Weights of a small image deblurring model.
Model: 6.54M parameters, 32-pixel images, arch unet, activation silu, widths [64, 128, 192, 256].
Training: adamw at rate 0.003, batches of 384.
Rows from block 2 of a small image deblurring model, named by matrix and row number. Rows with one number belong to one channel. Each number is 200 + 30 x the weight over its row's rms, rounded and kept within 0 to 999. All counts start at 0.
After each channel's rows are labels from the 100 images, of 14848, where the channel reaches its highest value: "responds to" is what is common among them; "place" is the part of the image that holds the peak. Only what is clearly more common there than usual is listed. The data: simulated stained blood smears.
# convs0: first 3x3 conv (model.enc.2.0.convs.0.weight, 192x192x3x3, each kernel summed), inputs 0-47
# convs1: second 3x3 conv (model.enc.2.0.convs.1.weight, 192x192x3x3, transposed, each kernel summed), outputs 0-47

convs0.171,205,203,223,163,96,222,148,222,235,201,183,199,275,147,195,151,169,184,200,214,202,222,189,190,132,168,249,165,211,230,191,234,195,208,204,195,240,155,189,210,219,134,182,270,194,210,196,215
convs1.171,210,222,196,205,218,196,144,176,191,228,149,235,205,251,206,227,195,174,206,156,195,168,226,195,233,205,201,143,241,230,196,157,165,187,178,169,200,209,203,178,183,211,212,155,300,121,225,222
responds to: dark grains
place: bottom right; middle right

convs0.56,217,198,245,217,116,229,74,180,189,199,214,154,234,207,159,252,189,140,154,146,205,219,211,173,239,203,160,189,157,184,183,209,218,221,208,217,162,203,165,219,140,199,147,208,221,187,174,200
convs1.56,209,253,176,212,150,180,253,164,227,202,228,209,201,175,240,196,189,204,247,222,170,153,203,193,214,164,186,187,146,206,189,204,308,237,210,166,191,225,187,187,219,225,212,204,216,209,236,182
responds to: dark grains
place: top right

convs0.73,200,200,267,207,193,230,167,213,147,178,208,180,243,183,182,232,175,228,196,169,175,249,199,204,210,244,162,181,215,194,177,172,172,152,194,292,183,207,182,169,202,207,199,173,195,192,187,179
convs1.73,235,199,227,188,208,171,217,213,193,183,180,161,166,206,200,213,176,209,142,203,197,132,192,167,183,211,184,152,194,244,172,182,191,176,184,183,227,189,163,183,233,214,175,199,210,266,167,147
responds to: dark grains
place: middle right

convs0.179,219,147,184,205,222,189,200,183,170,189,185,211,159,194,204,246,129,205,178,196,179,156,240,161,217,166,182,181,223,178,203,115,204,172,164,201,188,185,212,144,199,216,202,209,148,153,196,195
convs1.179,179,213,202,235,185,209,159,224,195,173,275,154,253,168,216,227,212,130,203,199,237,263,188,176,212,186,223,167,244,252,184,170,178,212,227,241,171,215,227,193,155,191,223,217,203,246,231,242
responds to: round nucleus
place: centre

convs0.58,210,216,200,203,147,200,99,192,222,180,214,242,183,163,183,196,204,172,166,23,223,231,222,202,194,182,178,122,210,195,179,215,198,201,188,197,198,184,187,208,153,164,186,239,207,206,164,201
convs1.58,181,248,151,194,167,204,227,171,187,130,170,198,180,241,210,221,190,189,89,136,152,203,173,155,175,158,215,178,192,235,193,177,205,189,188,182,178,212,194,166,181,231,180,175,238,182,231,211
responds to: no large cell
place: bottom left

convs0.27,183,161,168,212,252,178,265,174,212,176,234,167,206,136,172,179,223,194,173,177,203,227,166,242,172,239,170,138,185,214,166,195,189,198,229,176,179,143,223,216,126,107,233,178,174,177,201,183
convs1.27,149,190,184,216,206,221,187,211,196,224,164,209,178,196,225,208,185,107,211,150,187,185,195,256,233,239,184,174,132,245,213,163,210,239,170,200,200,221,142,203,198,146,136,229,216,147,226,123
responds to: two lobes with orange grains
place: top left

convs0.85,183,172,184,196,235,256,280,233,134,179,208,158,263,187,233,206,251,203,198,237,118,205,189,225,215,235,207,254,217,194,210,181,183,198,263,210,224,199,199,251,177,237,227,195,249,187,292,188
convs1.85,252,207,192,183,209,227,159,175,193,238,184,160,197,146,204,237,168,141,180,209,207,185,209,194,246,175,322,191,213,200,217,244,186,174,220,207,185,172,221,177,201,200,238,234,133,163,260,147
responds to: dark grains
place: top left

convs0.98,215,173,190,213,219,149,175,188,176,198,208,219,182,202,188,248,165,197,185,174,174,180,211,174,214,145,223,145,214,158,195,172,189,199,109,203,195,169,203,162,191,187,200,189,156,155,186,193
convs1.98,229,212,210,179,216,199,192,212,209,202,158,206,224,235,189,208,195,199,190,243,192,196,182,222,151,162,186,220,162,174,210,220,175,240,214,187,250,213,168,182,234,168,182,166,283,217,141,174
responds to: round nucleus
place: middle right

convs0.112,241,185,194,210,230,191,183,192,181,156,214,220,169,198,202,254,206,211,168,157,149,178,244,153,214,169,201,188,279,179,186,206,201,166,154,189,189,135,213,197,209,241,196,242,196,185,167,199
convs1.112,190,174,188,203,185,204,193,168,203,222,171,209,188,184,223,168,215,191,196,136,140,196,189,223,227,213,171,157,205,182,203,210,254,200,198,187,201,172,178,197,212,209,160,236,225,153,236,136
responds to: round nucleus; crescents
place: centre

convs0.136,204,151,232,247,174,217,159,175,252,207,174,182,207,184,193,159,181,207,169,108,195,236,195,204,184,238,158,201,198,132,193,201,187,171,234,226,162,196,198,179,190,173,212,216,152,217,191,188
convs1.136,191,178,172,226,208,229,232,190,230,176,216,167,166,211,148,192,198,209,214,145,187,304,189,170,143,194,184,184,235,214,190,152,188,197,181,252,202,222,194,263,181,234,213,173,198,213,194,183
responds to: dark grains
place: top right

convs0.159,197,243,206,165,112,196,137,229,188,175,185,211,235,200,206,188,178,219,208,220,168,218,214,205,192,174,243,231,271,187,221,125,175,189,191,169,182,269,197,221,208,187,178,239,249,186,117,195
convs1.159,221,227,200,240,159,194,220,200,190,128,170,244,182,179,213,197,262,187,215,250,193,182,195,203,159,196,189,193,161,183,215,216,322,80,191,188,189,223,193,189,255,211,187,163,195,215,158,179
responds to: dark grains; crescents
place: middle left

convs0.3,169,190,204,184,253,219,188,209,184,189,198,218,238,130,218,240,218,157,201,227,209,208,170,187,185,257,204,150,200,253,207,210,182,223,171,199,205,212,223,224,183,104,260,203,238,174,237,242
convs1.3,161,329,166,196,215,156,239,181,195,188,192,158,205,217,210,199,166,221,136,238,210,216,221,170,216,183,224,237,195,198,194,142,157,179,197,199,175,207,170,172,174,251,186,215,193,209,139,216
responds to: dark grains
place: bottom left

convs0.41,190,190,202,196,199,190,231,217,118,150,204,202,258,206,231,172,228,213,188,205,178,187,200,215,203,230,97,217,170,176,202,145,197,211,219,185,174,255,190,195,208,204,212,162,201,182,186,191
convs1.41,228,168,223,194,203,211,238,204,210,181,233,243,169,209,144,161,200,249,221,211,167,234,164,174,152,183,205,176,261,130,206,202,272,192,201,232,214,204,193,208,204,262,221,199,151,223,172,234
responds to: dark grains
place: bottom left

convs0.10,219,165,229,203,211,172,205,180,165,212,235,205,250,243,226,196,162,218,168,183,244,204,235,195,216,232,176,193,220,222,252,203,223,236,188,161,170,154,231,176,215,247,203,197,143,210,158,144
convs1.10,180,162,205,212,217,232,225,221,216,194,185,154,219,180,184,194,205,165,182,236,169,193,174,200,151,213,141,158,171,191,209,175,141,208,183,214,192,199,197,215,171,168,177,202,181,233,190,184
responds to: dark grains
place: bottom left

convs0.139,219,170,194,215,236,184,184,170,141,173,202,231,183,211,195,244,161,202,194,175,178,168,237,139,217,158,186,185,216,165,190,130,203,181,115,199,193,202,225,179,203,211,198,210,175,172,186,190
convs1.139,206,143,195,197,178,188,239,172,214,165,225,248,217,171,213,208,224,210,184,284,216,242,178,187,145,197,220,244,175,185,210,256,167,193,207,163,224,253,199,178,198,173,243,199,208,194,182,226
responds to: crowded; round nucleus
place: centre

convs0.90,187,239,240,128,184,156,209,155,135,194,280,221,250,175,191,251,213,195,194,241,228,230,185,199,199,255,179,225,234,236,222,157,180,201,211,215,171,216,189,235,196,198,224,202,167,217,150,168
convs1.90,180,239,207,207,200,195,245,194,176,226,215,205,179,191,210,162,234,270,209,201,145,154,215,207,150,179,238,242,211,221,221,185,190,159,184,156,233,146,175,185,203,151,285,203,201,224,151,172
responds to: dark grains
place: bottom left

convs0.109,204,207,186,202,189,207,178,199,267,163,191,215,186,187,208,174,234,193,180,193,209,210,201,223,196,196,178,216,209,167,143,230,198,175,226,203,130,147,201,209,185,233,190,215,227,201,230,268
convs1.109,154,152,209,225,191,223,184,232,220,195,226,189,189,156,173,197,240,205,235,217,188,264,206,209,178,208,201,177,213,195,232,178,193,219,180,216,210,232,189,210,236,185,212,176,181,154,215,188
responds to: no large cell
place: top left

convs0.96,205,147,214,169,252,217,233,208,134,229,177,185,273,156,201,163,226,181,180,228,251,232,165,182,169,219,135,181,202,206,220,191,191,159,231,165,169,147,223,196,201,143,219,168,172,212,138,185
convs1.96,191,243,205,179,188,202,203,195,214,151,180,171,231,219,170,209,140,289,125,283,222,261,196,173,179,192,187,255,213,161,197,164,169,220,186,171,217,229,220,206,167,310,217,168,184,241,128,184
responds to: dark grains
place: top left; middle left

convs0.180,208,156,241,235,203,221,177,209,206,202,210,194,188,144,187,183,236,208,171,175,181,230,183,191,185,246,181,90,195,187,200,138,154,200,232,197,197,140,209,215,222,129,198,225,223,185,231,187
convs1.180,190,218,190,201,191,225,199,220,199,181,209,156,233,243,223,199,190,181,234,220,196,229,191,232,193,203,187,314,202,183,192,178,223,247,179,207,182,223,198,250,226,226,196,198,216,140,222,148
responds to: dark grains
place: bottom right

convs0.63,221,138,173,208,217,185,163,100,164,177,190,222,181,206,190,248,150,210,186,170,189,182,240,117,212,141,206,165,222,181,198,175,199,186,167,210,193,192,211,172,207,203,197,210,186,182,194,193
convs1.63,160,206,153,221,150,229,201,204,184,150,191,189,163,191,213,149,189,171,263,152,177,251,190,211,165,173,192,210,189,225,143,187,211,221,173,207,136,226,167,212,154,218,215,177,221,176,204,169
responds to: round nucleus
place: centre

convs0.23,198,199,277,185,217,226,216,229,103,175,187,206,235,190,201,173,242,203,231,232,212,211,202,179,191,255,158,228,169,237,210,156,282,221,207,179,176,194,186,176,249,204,266,205,241,160,198,187
convs1.23,211,192,229,182,205,215,188,210,223,194,194,209,188,210,160,191,157,240,170,226,183,190,169,185,157,194,227,243,198,171,195,198,197,171,187,193,165,167,287,196,158,237,177,195,196,198,130,211
responds to: dark grains
place: bottom left

convs0.22,213,185,211,224,240,205,173,207,193,205,176,206,218,190,203,194,199,158,193,0,161,204,180,229,199,236,158,197,202,220,183,189,215,204,209,199,226,194,197,209,190,143,214,198,187,191,201,207
convs1.22,182,314,167,177,197,212,243,214,195,113,221,167,210,231,175,206,180,261,120,255,214,215,171,164,177,170,221,237,221,195,205,171,199,229,196,182,172,236,206,193,177,275,231,190,171,195,184,208
responds to: dark grains
place: bottom right

convs0.69,205,209,202,195,217,171,158,149,224,173,228,197,192,164,196,241,202,192,222,150,166,247,107,169,188,215,153,114,206,137,167,184,185,207,156,217,130,196,175,193,178,148,241,187,206,200,165,158
convs1.69,201,166,169,195,185,192,197,193,250,207,198,201,227,178,201,233,213,199,217,218,176,181,201,230,200,211,204,242,166,205,224,236,204,184,189,170,271,175,188,217,245,179,186,216,208,173,208,178
responds to: dark grains
place: bottom right; bottom left

convs0.124,206,178,193,192,210,193,246,195,225,245,195,197,185,170,172,184,179,211,194,68,200,226,158,210,187,168,129,156,177,210,188,185,220,175,227,190,174,154,179,187,136,143,207,149,186,187,194,191
convs1.124,163,213,151,161,214,211,195,187,210,142,204,167,226,230,163,200,185,203,123,206,169,188,213,185,181,217,246,173,159,246,210,159,198,194,174,198,209,258,247,206,156,238,201,212,173,186,216,203
responds to: dark grains
place: bottom left

convs0.126,223,181,190,219,224,195,171,160,165,177,198,234,170,200,199,267,147,211,191,190,160,170,244,128,211,178,201,182,227,194,174,178,211,181,160,208,195,181,229,151,198,212,203,203,167,151,170,202
convs1.126,181,240,193,227,240,221,209,199,235,205,195,199,210,187,210,184,235,203,207,248,210,186,168,177,164,206,183,179,183,141,172,227,216,216,225,207,223,236,159,215,164,159,209,148,259,229,180,246
responds to: round nucleus
place: centre